config = dict(
    arch='convnext_v2',
    model='multi-label image tagger',
    dataset='close-ups of made-up surfaces with and without defects',
    train_examples=101725,
    image_size=32,
    crop_scale_min=0.8,
    horizontal_flip=True,
    isotropic=False,
    norm='layernorm',
    hidden_act='gelu',
    mlp_ratio=3,
    dropout=0.1,
    inner_norm=True,
    moe='top_k',
    num_experts=8,
    moe_every=2,
    expert_mlp_ratio=0.5,
    experts_per_token=2,
    shared_expert=False,
    patch_size=[2, 2],
    depths=[4, 4, 4],
    widths=[80, 160, 320],
    kernel_size=3,
    num_labels=18,
    residual_init='none',
    optimizer='muon',
    muon_scale='match_rms_adamw',
    learning_rate=0.0024,
    momentum=0.95,
    nesterov=False,
    orthogonalizer='polar_express',
    adamw_lr_other_params=0.00091,
    max_grad_norm=1.0,
    max_steps=11500,
    batch_size=512,
    epochs=57.9,
    lr_schedule='cosine',
    final_lr_fraction=0,
    warmup_steps=2300,
    weight_decay=0.2,
    adamw_weight_decay_other_params=0.01,
)
Rows from expert 4 of block 9, named by matrix and row number. Rows with one number belong to one neuron. Each number is 128 + 24 x the weight over its row's rms, rounded and kept within 0 to 255. All counts start at 0. Numbers have three digits each. After the name is the row's rms in percent of the matrix's.
# up: expert up (model.blocks.9.mlp.up, 8x160x320), inputs 107-213
# down: expert down (model.blocks.9.mlp.down, 8x320x160, transposed), outputs 107-213
up.17 087:071082124124144106158160109127121162132087124090073157150135109135130113153123113162130136114145136115107109116122170135110114157093110159130142102136106174124106131119097119125136124119181150135119134160100161109123113171115120170149163139108091147119093136086134126084125165139101098112100134118121107166088158146145139
up.18 088:127125103099142173113151147128110122113116116140092144118123146033082127155142120113120143133117146142154173135154117088104146171148120137155094109130087126113133153146141160121110152136112154124120139117116072129119108109116138103132120113098132078156094129134124135122105099116117097114136079162108121120124121107125150
up.19 113:114133107068084132130157102137135104125117160160108145118102133158116134141150161104128162115126139138143141119116135160127113144127125105134123164147147134118118113164106105095122104093137098145139157162117103129131132101122151111135124081146146142141160146122120118096139122128145148141123072174119178159189125128133140
up.20 104:136123141120105149114097126087110088115120115132113156117119125141152124212159130112151160115205116116124118104144158113095144192130111126104073114154105133158093107164098166100139057123072083140124108123112130113140138135096107083135142123129133149118136129112094144125153144138124142158126082164099132146147120146116120
up.21 113:081142111100143159138140142139140117126142097138104146131097102099155094057093137135103163113141154114127122140128126135181109164110148116125173100124108068125108148160162122100146145115077097136148145141174150110142108135117138096119139125135134132107134114151090139162130098157118097116129157156121168115113113088174100
up.22 105:153119118111083117105151140138095137134161121126184105153163140138101145140146152132140107081118182093120135170133125107151114123120145115123122101101118164146162143125127155119158106163117104164113120166092128116109135141142166140134124143103152166116162159092139099148137112082115132110117146130151101091135143127127170
up.23 112:180128126086129135117073140146142101115115117109156112127185106071124122165132087143121145106176142111095120174126128153137083170135092138156115109162091075145115089162155110130142147116143156161162147144146093074110119077135160117135119148136091126115087100121156105098136136095131125122165109158134108141147130115152114
up.24 107:141137114135169158132152154116113122108103126172100117129157129187137113151205153141092179143134128100049139098137131166161139162135125133131095118141151131112111087118103113125091136139149131133107144123105098153124112101120126134116161100152115140147154142143091114103100102140104119124143163159130107111085130194123085
up.25 078:110092071068137139127162158165142100138151120144132084123099146138143106149110103146112206110155101143133137167196101134133118102140153169140152158153150127117105110099119088153148148170088123142103147132147105140125084133112092109142072121146094133132079155156095122145098126124121085129126087126120180113121148112106128
up.26 110:108138125192085185175164147168130140132121142115109132149181135178126129128169150120121114143142116164107160081147118130102109145117158105103102096131091123111128121136179119082133144061133130120143146145133155108126119160139116082097145131121104160124148130134138141102151096142089134107127102116135136126106140121101133
up.27 097:116151139089108119159142095100168130127122106146117089130138138132175139116115168145146137144156135160129127122115145106130134088100127101141048114125116123142094131177137078184154128108173171130169133159148159137136120111114190106148171125142142129152119144141122165133116147137127071102166146165090108133126167142140133
up.28 093:148127107138155145151126135137114156123097133149138103130156164156126120054110148131140141132176104128176104121170160087157154117077108127204117147119110162103120107131133095087106094125125117101126116133148114112160141087081146093137116152144081090111092113160114137121120139131100098151119125138156163151106113140108182
up.29 091:130104118160134089093088135107094162128112145110128128128137160113092117076100184138136133096100131113153142164165075138089131131094160128131146181135090114108139130122131093104138178163111110050118114108092141114154151141112161132119122137148120100151102134138141125168132149136137138099133114092132150126143124130154148
up.30 102:130120124118117119120156137068122107142108125153142141131169106105139122154187150151152143105122120154153106142134136104145113105132123113187134119112141130116146172126126130158151121134154124125134136152112126130097159133148139096139131156127173083107200111127126145067176151143138117103136156155135099163134084136127133
up.31 099:100085162102133118130091132108156139119184116154143110130133130106112174128141141123108117109081119091104106111106111121129115165116144145118097119114104149143152114154117098144111113149106114119174123129152108105149133127115169141163142136146121126182072125094147125120148170169115106062118111123118094098108135117082166
up.32 109:111127160146163162139103131116127113128137148149075111126118136167115169128141121103117110132144154106057149131169110163177108153143132152125155142141126112151105133147109174091123159128145101125123153158087137116114126176139151104171126145119145096151172117172101132091107133175117099138083091135122088090133144122128145
up.33 111:107106146131135125124117096132106149103138157108160121118093132138113162146158164141162117140120133158148118158112127082125133131120115112134127119125133099092094170156147162099155141133141127131143094148137095118156185196151129135135140165132137107114109125131144137131131129164081142152127118157126136137102128135116142
up.34 106:138114109131130140121145167145156114122128140138118120138104110183120109124108137140140137158153102129118145099178119159167123155075106160098122110102082087106119127167119122096109148106144127147124130100126114133121157126142087158151108117108142073142143081155161078110162198088154130150125100112094118103134149169113094
up.35 109:113121131102137124135108103108165140126083154156161105149121175141186169127145159133125132146172125126144098174129155121149116141094129174106131124157086131105136082129149137125121131135105103105114140110138133127115136152119118083106171099160110126100139146060160142148119118117160111169105107120078082151087139103138101
up.36 089:133113094114059139136135131145124132106120167113081128143151137180134142080101071145123155135150137177148180169130128139156096142083112160124154141126121110158184100127162130127108099107140100122127137122128127091142108109052166106120087122156148115103083123138119128099132136155097126106122106126135163121118112132137128
up.37 117:095138112089138146174134158111093119159113123144125125129082149116135136100093118156088108133159144163097164158143103108177081122150096135118169099149133174158126101094144102104108141129104091131141126100096091125106132141101129159166180131130142096175114133108151132122143136121129082096123145138127079167133120126097128
up.38 089:101144135115139161136156174106120110140136058091157156117119119095126127122110134186136105155164143187142140206103070105135148135133126120096107144145117092137178170085157160146155139123101127147109165141137141131110126142103103141094149125102132108160090093103147142174112126138115144129112131128152147087154129157119112
up.39 101:110123150096118114153143123094118119105144156144137148109138121162086120132134111107127127106165113147146113103152130123125120123127133141177143136103113090133152127132124098105128098164184143160138071112116133128117159120141155120137122186140138110093107140121112170131140087125106152118139161134128082133131114098105143
up.40 094:152165129111127131080140087157107173108119124121150138156092140116114105086116119160165166150139122134183160101137135125126138115158119106125086151118124167114133154136096114134121136104132051155125113138154156143150106130127087092077105127143163131109156095160151133127095111131101117126115105099136125101150166123087078
up.41 092:142167146150086125140123156140104119175122119103103135117113124064127122108135083094125175119137114131098135158130129170095118099065137116133126137162153110124146125127113160111140103100146122103115096119128166106118129137120130161172137161107117095146147094110116121119105127130083149143155066132129173095097133130143145
up.42 085:172126125160105091141121125148163091138150138101109112150132074113122127117075181097124185128132144115169086132105130151108145171166117124110055154118135136120132109094133086117112166110131108114119165157146121168086148155186129117149098114082139114121165123120165076129111144138147143161111099144139134121138109105106129
up.43 091:116125137138111161163130071140094123137144165121109125143122125132183127118149143124089169117120169099184099113146095084161141137136144140149119100097090139122117123119096153108118120150079113111115148150180141103114136094099110153146141129165144111110078141140135129071124138088139106156105115107160116110102105103112171
up.44 088:124165138134135116121169079111134105145144126123135109114156140151139119093144168120147172138149129116108108101105117104118146147141134169139126106135089086146105117144090107142102149117097124092132132135076177139139154120143111126100119111120070115082124142173134151161136112146126131126139101092146115110153130109128091
up.45 111:139123138129106102130137145145113114085162168118093145120126083117128134124092150093125116112154149099104080123150164133138145113132121150139167151113121154147138123101086086109127109086121107161151102125092116145144156102179119129128136167149158126106124129122104129060132153118115129140130102147160145102138123109083130
up.46 091:139141119062130122125154154117105147100128162129145151106162129085130135131108147093095103102137116118149116129150124155120144155141117106136133105107115091135147112113159149106125157112141141123140089178175124146144136115100129138124148125110143107136095110121133117106148154168123158119180124068111103120123120118139117
up.47 092:167088128127131122136141085152118116146142136151075104124111121142083123108131097098132191152147151123096106128089123156112114083130125150153186121135133087101132090167144125116176160115109111138140165128113146153155149103137087130081145128125131165150067138117132176087140131134105132097131115117117096106092115114089115
up.48 110:158142102118165136146123132135105124139132146119098118132107173078135123148115149142079156115135135149145149115089157097091119146153133132151115154118149138128079115126109140120134129108105149165109118122158128153127106154176139066145113127089140113124120112120146156135073116159127138137152133153150142139079114132123107
up.49 082:112141124158158142127178136135168100095121129178134085130153132157156099096102192170081189144129113151120114149110095128106156154146127108088131143129185148150096129124145133130162116136116146114123125126091118133116140109114118162148142112132127130090153126148119117139123102132150120132147152121141158154142130149145116
up.50 088:083156084168127138110172121125168147148129121120129100136108145129110114121120095108126108170155097120166153113147065111119113107123129113085092150092110140146172137162108098144133144115121108135111131156114104134107099151089125140080107144121138126123115114120122131164105135169169139128115139165167078117134156115101141
up.51 113:123094152100168083138127170151139133152169076109106127132133103156068170151149131128089083088160093120143107114089122088108134132141159113102087137124099109165195157144143175114114122128146147122097129112145121157134146115126122176139111144120153147152123103103119127136155143107115147122120154148163147108130135126107142
up.52 095:088114127140150114117127105104126149121147139111105123125090152115099167173163055181105142141127126139158136115085127113121119120120132154155140108144113102138170143117126097143102096148103112148130135142124098146098133138141178152143142125165128161100154155087125128156119160136092104142133134141133077137138166106089113
up.53 115:152097122133148136141156111097187099132147136132160119114171124148116142143118133168126111180108136112127125149136123115117118125121103077128106123129122107107122149131165126154153133107143145159161131150155129137127150165119131113159148134141132097130096139149101181157137086172112156123168183120122101160157129144180116
up.54 110:120117129159087136127139118116146134117143132162140159114158118145083089107124132126101124146128116140128121101134105117129117119148134143112105160113088129078100104141151126089145119077111122148115131141163080145126132170091155129168177147151137095096113159129167118142143144115120118104152126096092112104139113159159117
up.55 099:121111142171131152170145136119118153172111118119133147159141159115121074148187141117184076132151135116153084140141112141148126145115146120131139122136132146116081105101142107100136154134100126121142116117110116118130082146122172109132142105130091135157117104093063150094121169117120133127138133098145135135147111123117166
up.56 110:118136132105106076113139106143134123110129121119160149137133127165126112163106108178128123108142141165152133129150093154075135125152151181119084138115149139130121121151124114101133138132098145089138130137105107100138099156105104136074143135109107180142139142154110126106162170129164149118112151125139142119118110116112129
up.57 074:143126129098104120180193129184159066107130124124130095132143104142143102128140078171105165134093166140137118150151136082109126147093105157143151158173155151108121137083106110142162126131101155119116161088115109107121136137170107136170097146105143173173145105134116088134169119105149132130126111160105116159118133149116150
up.58 102:123108134136117167100112143142138118114128134128130142113165147145144136113146123138160101148106121124120141113126168164143100173129139167129130117125106123156106148111094100102156095143126110144097166128096135148163110127126137092113167117123125155146135155117130133084093124137149128120125125116135148113071127151087111
up.59 099:140135133143132142151110152092120114167147149125107126128150118138169099122118088150120161104090159126129111129137133103133148110124156106151130153123120124120081134176114127134141118124128136151137105085131168123119176135141144129122094085148129128117105134097169122113131119129171103136113122164099105151127141097163121
up.60 092:165123125144114155117149133159190139121150150151140139133133140139130140165140150158095084175153137134120106120118140129123116135127154129122084114118133054097114151125129168126100075136135138085129144150082136133119123101169137167109136103093141151100125140156111107130135122109092151125139161113136071083140099133095134
up.61 099:102134131119108140114115137157099120148083174111106197126152122134065140099110097131131086164106187129127122122148102149116143121172117103153124110109155162093152129105126186109142118092130113146132136136148096087126178114167138144120140160163110116111115127161126086138099166140135165091157137182103080151167100169113133
up.62 088:133152145145084155146124137129123113126138148128062117111146122117114101093111114094131160170127121125109154147142155124135145143103132119115098119095140125144137156068132084141128117120166111140143149105144117080136144099102079122124118125136109144118117146129145118100131144154123137142122099146150133141155138163129143
up.63 100:170105124165116094119104121100119132121134098151114102113159081164153118152125142123084159145116135116093159095105118130131177122085141116086138124162113155119139117153142148131132126133085123117169117083143128170140177106177159074134165138138095136136115129125117114131168068089105182108179105109130139116130165131118085
up.64 096:126126139130091114138120143096072140104147145142156141122171106146122153085116145158161134064159141173154119134109108149145122144149118121099125154136107098138112138150152108145108119142079123140172143115098116130132144139176086123153104154124118171101118117130067145113137140123098129105164142118137120093107134112124167
up.65 113:124106149194153131138125092082114127119122141124128088117134139113102121144117114112154129150099115100150125114118098108130137134115130058108144135144098101122145150116135153067146117127161143100127120143136129139135108120168130106127105153116096096106140136164115175161129161153105112131130149130126144135119088185152112
up.66 101:151109128103124083192144124105155112124122130096142100144128149095161100163130138125128136103181125115088120180136155165121145124148108098094112137103113124124117140140152108116136120116127109087119148125102154111115148102161071113156129166167129110121108181104126131178111141110133176115144112095135130099153126103118128
up.67 091:102120131109138131124111130087133120090142096183142141107126113164103109131142134183095126145158142093179129126143103121135135134095155133124115078120105115103117159172117111120146073089111135139134102101142123127201150119142131135127132107155100147114160119101131173155128159127103137127126181144139072138110154145114112
up.68 082:092129088143071084134160139144150113109139084113070085117146121133115120110162040146164153161128110125123142179124117157115158138110120139090121111147133098121142146078127150103139136113155138108175166128114141112164135141139121176167108112128148111119110120102082158093119095167122156124105137118130141129133121146137095
up.69 112:106133147110138179121136121131105133133127106103120152122065142135135152152160126161112098094149144144070094133133104100118116112118119142149116124141144145154162125145145124100094100141155110143112119106196129086102150179106115102161107110163103103110116103148097125138086164122132133126117129097066127079131132142136152
up.70 113:113126088083080126170164134091160151129153118135146165139141128114108152153102174119160173106135106119129130150121126169101127169111135127136125139153144112137156130120129109142124131118152111168124106149153128132131161073153172116117106132167144092090091147095129145124137121132133092123097124169164109143106117104121095
up.71 079:084131145153125158131093152097122178147128124146108080133125165129158129106153054132144133105115156123178176160098099155153149121116117141106118152108151146138109173077119097104146114129174136080116118122126108132128109144099150185122134093116137150141089140164112146092139121078097138111164119130122133146136071116138136
up.72 102:146109122123117098113124174104098119142167112139109101140105167108133144166149152109139150155112123113174147079141110156146140131113120171181093156133136166146127113104112129106122115158164112122099126179120141104132097099102091090130089133144109136164130131095180108131148155125140151121135143133132146122189114090103153
up.73 088:120122146099145167185163100148130129137187185180127140132132139144148098099129125100137146154142170164160151138093088117157087153072126122124137157124155113131089147120108143139080109138077127115108119145135121138128119125118096103126149115132112152127123101058210129147122095116132136138102152105154113126114118114137130
up.74 097:130097115123139131126120152076099134139145143139098094135168126123106099094180066146107120118134123117139136139112132095130127127137127149162122125122155133082138124109113104109134125151126112091143107107139119124129119112095136077101135140095150092164127058116104084107121113142131142128075157148160154155132148147132132
up.75 088:122156129133123109131104156150171130140119151148125132138152133142133128095115078130136108164119112132137141114111105162153101123142148108074110094114068149093117149163158177087125132117123118150116136148142118150095125134138155180125118142125151111088090129135157114126119097127103114115146158114147126104144110118121126
up.76 090:148097116187146143148147107081066126129104124110061141142118150134118140103139145125116148113160112117112140128094112132113100095115095116146164140104163122085113103135130130094150133130164157124124141130133120145090105117134131112100149099101176122136159131147108153112144095093131130127105136179120128120131094101153124
down.17 101:120113135140140107097117112110128151150143136117172135105097177136111096127121115121167154175140116123152162131114144147183105092123126131179159116120125118151123138138146134124116109165163126149135113124116101142110148169165108099122168159125166132142111102172114133117173086135125123094136161107178104143130070090122157
down.18 101:157126093109124129126126109123138105120133132119157145123123106098121092144132105133075103117179169159144157156114153097139130125138122101110119103150145126144124142127098086158137087199137145156129109097115108146117123112072122163125122160132137160120139123107119121129106140097125154137132099135129135095125175096079129
down.19 106:125130124137149134165156139133136116147124172128094140143147194085162128161112149191137137157154107120148109076110139127110102120141122101122145133132154116070120130135135141133154107160152134092166094105108113175146122105151094133149148105108117103129133125112088111143132094130113125114133167058098124162117167102135123
down.20 098:062129092146139105102109119130152133137178092114174187118097145144133086138081122121101163142155080116148137098170100143121105130094118128127110111159111152122099169117165095157144130119107112120075123112104097139081090108112138142108123112134124192152149142089110169120109163123141151125155138109099119138132137122092117
down.21 103:110137136145130116130169177147144150165138134124108109140136093105112110119120092157188145109193126110060112133121152155115150137146124157123095141153104157134091096124133187134142113104132069145079081142128156103123151146157109075134124133123161102097124145087107113148154107149179108119181149124122160133117167158118104
down.22 093:137102110133095094131090140155134136132140135137114094130120135111147129116096086164102133115121117138144112133157130095130132099164093142128144137142115114136136141131079132112112159097069161122145106140093142126103108133131180141107130157086104123134119151139105161129143155111159120119126094135171204118127144112129125
down.23 092:089109139095126189098109138119137121157132107144120143122104139132178129151127118166136100089121107137153113128102089158122146100112082126137092109141118117095122123157106172076134088109106170108171136147119097152129128153142133102156118107116130168142108142095138132125112081152145191143093096107137136112139078123108133
down.24 098:158139122105139128200135131102155102133120124144128123137128132154152108122126104119107145125166131152087150170158143185073152138129143085136142155127137090105136113124155134166130134125142126178114132104131114126124151111127099129128140139125145111113125177160123077166122120137125138125180133095106121170114142125136119
down.25 095:097124094095163138103119103112130132125131169080164171094112125167123147116113084089153111079074129104118143136141136105118114104143109144094177093135132145135129163160171151147141127130129124145111126086100096135134181139133115096130111108097143136135111108055080122106093082114143132122131141121138087152111164160113130
down.26 108:133171116186143105125137152113119109102081156136106152103128128123143123124115113108171086171116161104129166128120124111131128109150153103143118161133121172123096140118135139163090134109155145124115185099156117166108060129144142091112141143161111090129093108115177136146123073126096117126146146084136116115134139107126118
down.27 103:140152150153146154120108136104136129129105132182101106126113125098160153113145077134159080147122151137157109142100105182156151108121124100151110137129112119127153143163112097100141109097155149118138165164123134176127142172096139132136111153095170146103127099180141129138104129127155165165161126113120110119119096134155133
down.28 104:091072108154110128132129125118143162076124106096121112156110134133131116091144081152145127131110116145124125121106156095109160163094157108144147113108101131112094068103121131133147101151181102149122143139114132142083113104111130159139189159149155148105178165108123142093112066142128124116133103078127136140131160146175074
down.29 095:091145112168140124158128192144111137147147114134104124128109118142134121130149126150112089093142132141099146159104180157130115120135087139133123083159130162171144139173100143150145135138161096166138168117139154138158107139126137138143123102093131148145112137125127126095123165141138097081107151132157156133143132143111142
down.30 091:164114146130156167143129120112117084141104178154133129153123155111147112121127143114118186100167146152192132098137110157149114111177126119133163125133193120107148136160067106152115165112142123138092088135124097123110057110122124151158128135134175110170160146100117182108122122117130133152172183114118103129122145098097095
down.31 093:099156196117152134129124136161116098159161142136144151135128128145129115141120141144161134121131126129135130091113152131130102123120127172130064164118120137091131134119057191105120096151112122124168118159092131148100101146120136123164123107145107176106079132179135126132113096184170123148092139118157108186094149115153133
down.32 100:186142148161185128087118120114119108120106147166153115129137131146099161112142128135167086131140112101118139133151124147142104118111117112139108137126139155140101107151119076151100079126149129099156122135126101176110133124160144133131138147138162090126144128147098101164148115058146170126109122165127088099107111166084150
down.33 101:148132171151159121111128096103114109141158139125128123106141132104152125156136125090116112104150116115197154143112118132160128156115083109123099094161108103107132114118104125125143127137109091108099092180121121111140115145148182147148158141139140164118151194146137132107140114100123151133120199107097150141154100142094137
down.34 101:146111064100148112148162120171159128099093136133133136111125152142119149119104114166133093165162157149135128109142145121147092156106128095109147143133116135104078145144087183098138116107129167119145111097127109137123145151157129142132123119140148146122162088129128154132155125165086133161110133107112141131133134147135132
down.35 096:123105128124115137094116142130094177137125100149119176142098122140128131121140161056153151124116144155132127151141122140124148120117167106127117136125156109075147145140130118181111143144120123127116157161123128143147115135127092135126144116112135128090143073094141193113141148140153106129122158120110135084127110119165135
down.36 100:121120119116104137130119141173164130124076138136134128148112135151128133123111111127133105101103158154099084148126131097108127117120144133140165094129123145118138111109094109108110151111113081129130103150174167154111074111120118097118134114124124139148119100143136125123097113135175091155124118151125120131128144164145127
down.37 094:165185125141156145168110137154130124161128146128091121131146123164118140121132138130098079119101139097096116149139133098113151122107134138132111109145091106102126138125138122117103204147155091125139154145088125126133129127154096112096137139117164089111091095154130156143103088105115119144124129114103099103182143149168148
down.38 091:080099122102155166141106086191153109105072141084152095116118116120085152113075122096114129120107136126097117089141070148140111131125112115124123156119117123111109151132140138112126143121171131149108123116136125140080120187120137109109131135142141086120134097156132130145167202141139158146114119172094179141142109114151107
down.39 098:163185096076124118139098156107141147165117133150138144154123138096126108138123126090158136148097138141109114181133116163100153106112128118143102119110152158162135117136136129148144151135138137119113117151130158116153153125138094120145145188121153065113136097167105145121103135160118159149084133109136148088130198117136123
down.40 098:168072158157126117124104135138118120139135186146078100145111109147119130113161150113095118116135138130162127129157146178163104113130153120113145113148137150145104081131149135147095191118148098117159109082124138146148115137098097107101117178137110082103135134125129140131095173061126152085157138122129121162124129088093147
down.41 107:149108137161097128094148127110094140146112171116101169117112115143088130103096178179136092135111152144153117187150128109133119160144171134148079109133101143110120151144099113130134140101144109077159142118153140143126148111108088134138097115135108171158115097104141113124155083110109116103123056140154117156159084111169150
down.42 095:127145066114094191146129148127092142126108150068120178103107094121117148104127110137124123136107115168131081125137103107166127153095129127133117117135131139145145176133119171133137129088150154132107139128105142129127125132121140088106128108118106135136127130138143093129103125096136114136125158108092112119072112102124142
down.43 096:138088088157161100148129105103136109115125110118140133116143096110143131129097090150135092131148155146133104151115097161123127144110127131132120121133124130108086105110135111143165092130117074136112153103163183143123079121141159128101142155079106124181174094151132131131116107121128084150155122076167158148106172171100139
down.44 106:107166117132130140118142104124109140165090122111157113135136114135129133079134098114153084114072109124148121143176074152117108109124140109139185140096125118124156172142081140173130099132189092150110128139117141118138125107122145112105094145157093128131133159149131142126143159120127130160142115118134107105129171150115106
down.45 091:141145108146083067123146145170118109114138149167125148088126137127105122177141108130111087129151116129140121079128145152151125139136109114106124162092083158108097164094182130119125139131135194151137092172152142121131107103092128115125136106139102143099152149136111121130140173165143124083111127104114118101131099151118100
down.46 100:158132102108111148124138129088148112147138136133107135123130132128095168134140132086148097145179110146104114099149115104167118112118123109153127125076095088145167115113154116097157172176123144153138141154113149114168109117129123121081124138133118084157075118182148162098134158128119190128122118110116121133126107120124162
down.47 104:126117110119120119098147117127099101123111121093155167130149123153144109123115115138111157161125099159139156161128065076146131123138111163132116124139125113112132130132108144155122099122148134102085137092144135172121136115132145126119120118152110107105131099139125164122151087104148069133138138136093087108129103084149123
down.48 098:115115153105132137116128148157116158130143127131157127141123136127154142102124173136143145091133050157118115106158119108076112127090137116134137129159113141123121131131088078095158131105109159123155122140130125153167161114096134063118110137147160150189143130102131151090105141150116108112070181128102111162095141100131141
down.49 096:119130157115117094133076169110119103105103136094087141111132117134120141118107123152123171125133106128134134109167123109143131147141123086127116129142177111178162124106100129103137104132166114128140075160143114116199155120120138104112129127127140137170140117102119141106098088222186140123162139141132129136126126130104107
down.50 101:136111122116148119153126143116150136128106092127161157081175116149116179151146128145145092118120151099153144112136143097137095124156127123129170139135113147117158129134148152108110141146134122114150170097111113133114103142117084125097083097087123065112116088130140136137098162109136138098124126134121146115088138139141134
down.51 106:130093164143133132127095139140121143135077084140139142119120131157130131097129176133144185167110132132099108126122113153144110109136114168139105142146082155127129130131130168141140120135107161092134100159115117113136124124113155138132156119132123104129106115144081141127140102110164103096144086141143147143142111108197116
down.52 097:127119081152131137158122113071145092149135087137161134122138170128129075103108187148120125091135143105106165138102132170151142102114132147110171138129117141176146115122126096165102154173143106144148123093100142108115161151112089120134142139123149080136087112126118107154130133127150149076176124088109119098138117120166130
down.53 112:169150151115127124141117120099147116129099096118153071153144123087147101127129138131131116117188133129173140167111143084107146144161088105139134137122163141120123121115061092175154106093137125157110113108098124118083109153152175154136143150124134181121147110119115153138133099172125147154084179127106127079148098125094106
down.54 096:127122090119134132092146141151079131164103147146079088120117115134155110132160117117162119110083118110115157110134132107086193125127142163125145144125123174098081142134111123131124111106157145092136158091127119150090114164135179136174140154126113126147100165137162121105147141114157116124117128114095132135131147124124165
down.55 105:108153158126104129140107148152156145138179143106147142149105139144145134117098107117121184112198107151136134086116126151124139120163135131120201108129108153142118119160113137140106101124134140131168120134139144158100122118118159135136108130128100132135164119184126150119151145143109125110155120107100131116143141130160129
down.56 102:168129172144124109185111137119133112092142171143111127170124097111108128139132101139109106145160148119113136119123121148110158131127124116107134128102139101089149153154160136175143085096180135099118114123100142147137101103115129127118152156135113088080152170160093130156143122134120142170123127133090086147125126115130107
down.57 092:160109085125091160127126163148108102089114132137129142146149185173135108111108114138072117203117135142148088144141124160150118109167122116109095114132156140140113134139123146130121181162127117071169115110128120169111157152131130154145129146113119076127149122153133141104135155118121133088122147114142124116149130120106108
down.58 102:127167121125145167143130170117113120146112135121118114157107123150129084136104130086055123170114154129095127144164191120095139131152116154145176161123100122143175170141131122129121116133120121168111141130139150158149124137121132132128136152197098126127120131089142118102131135100126143119106129122117107136178134117128135
down.59 100:115125105127146117110126118129080140167172112114140140122103178077105116082119108162147098151137135138101103143079113074156159116119128112099189130137147142131119104137092158136152094131142121126134144128140175104182120147122125151120143152084173150121145116094127124141143186145141138117111117103170125127137132110151127
down.60 102:166152159096125144143135090135135148097142127116134142114120158144124127131138145164125141163138124107175133166167124125095093122116119070102142150108130121124146174137155137168086129116130116126124119132106078177135156129124131085171118127157081113111125105120090157153126150162115153162126116141091129132137141126141167
down.61 095:102139148133176082134095124088115096166120115102143124128149110117137132179134137119143133146107154114152106123105103127131156173117129111110104131133166139140108140114123159130097141157108144112151112137111089102087119109067117113096118148123097115092098159174145091128123125107132159110132086073131084126075109100115131
down.62 104:111111158135091147125127160139112132110119067098116110136130109147113116150125156114134140126083140133106123134125163089107125121186138174094111159099138116115117108124130165130148104122080147109134132114153116161091192100129105087148156126126116114152123095150139125113127148132143069139117117130149128177149178167085141
down.63 099:118142138150095128068139103105160092096126112143137134142091170175104111098127192067156087142112123129120121102152126130149110130107130136146142186117090138094185182088139114143134134111113097132102145119123121131110106115118134176132129153129080109138115103127127165127127138109107137123147105129133131116133116081112141
down.64 098:137126150128121135069093120117141118150147156144142114103128115153141157158121094066113117149134149130095125098118169154123133068141107118136129150133110089129151121124107136150112124108117113103138116148185117080144154135131150152097150107087149063158108118117115147091135102164123153145091096143147144129106151126106148
down.65 112:114150162130150132155167134109126130133149136127110122154123122118134120105116117085112151135131119093134147057106151086123115146116109103157096167136117172137125126130098102156123125139123132141131078113114183120174071128124167112151138141162127171105151187082181105122118175135127104121071159132129141129119121131111145
down.66 104:110136111076163122098111171126148109105134146131130114121159165127113125161146111128078127108110182123096126107080142129096098135152091099121172144142106093136150123150147111142143142148120121112167107128069127151150018115169132169163163119152130117108096174144112110135179111096147131166094129140132108081113130110104116
down.67 095:102174119143105152128133155122126093157145119119091120094088137102143106117143088101138142133123125118136104108209110142180136088094158118173103177135091151113142101139140128126157147135103141104117103145130127126169137107141139136105147134113200123105108133173095140150085154183113113127125143107105121145125099130159137
down.68 105:122130127116096135076117155118108151109118144154132150109122134121114127119130112106133147117174122149165113120066153103079160133218106173108164163115146122127119089092114135108128149144111131153108078153143162092094148126111111075133131150099125192158154103168128108128158138136150088121109104160109142145156103143125143
down.69 101:129153130121158106096127143148152113184152106123084147115151150154133135144125169147132154178106122106148164177157096140145108149111111096150135169124129122072124097089090154171096099086193123089085153103147104094116130145102159120153100137096129138123087118143150123173157127141131132164098093134158150094126147095131096
down.70 102:121110096115120136163140107137092120120090156151118138123141117140175145101102100160093080127096115116166124103152135128182114139122123100122106098138086114123134153105098134178133128127110117139100131091099145108113129126141106147113133161113114131102185081146140122119132136130124152126095128152115127113135129078128144
down.71 100:141124124135106104143103153152134159126126142137106112111144103143088108149147108134131164113134146128126124140131142091082117130097176133142125087120134130164147128133120114114102135128139127148126140124130189139114130153124078144150103110093150137133128119093146141162102136117147104097134128127137132154101095142173138
down.72 105:101150098108086156164112164146111145146164131170140129112123104114127144132148106105137113083124148166075152075154125131110141123145090097124156157159136104121108122114168175136145141123145101153153107125139152121172134122144094117118135131151121076141115173089123132099094153094150100141154110145119097132129127131088114
down.73 095:089071103131151126114119138181092117094091083134107120094138167144123087100110111094108145138138122135162100158104148110159093102157149127104104120118131135134136093126135129119160105134104084136112128120134121163133154097149059161128139137128138145105096146098130127112130103095164110101097129168101168111155155199148120
down.74 098:149095155156101149143148148169112117148118170148097108142100131140107143120137121159183168112115121127150103151129143166134144129110127105138148132137126129100122146133152178121149099157124122161126205117142168115191098134142126075139110101161127140115115143167111123091107109190145115099103114158194107149143125105162124
down.75 099:105075126106143102126125131117106147102140092140064160152167110140143102065134096103133135126096115155092106110083132098127153127143136131141067134170140158139132169167122109124106106107088092158101122142091115133130155122110142124154126136149184142116132114132126126150120116135143168149155136128136115098118129127150149
down.76 106:109100131107120134163172103155112134144152141079110143090138070135137133119118158110163133149103122126097145152140135121088148143161119094171158166105123152080103139115139142091117109115151126122135127175143136139185138133115156178104133117156170149082087150137125139169125138121129118105087118132138077114165097107148144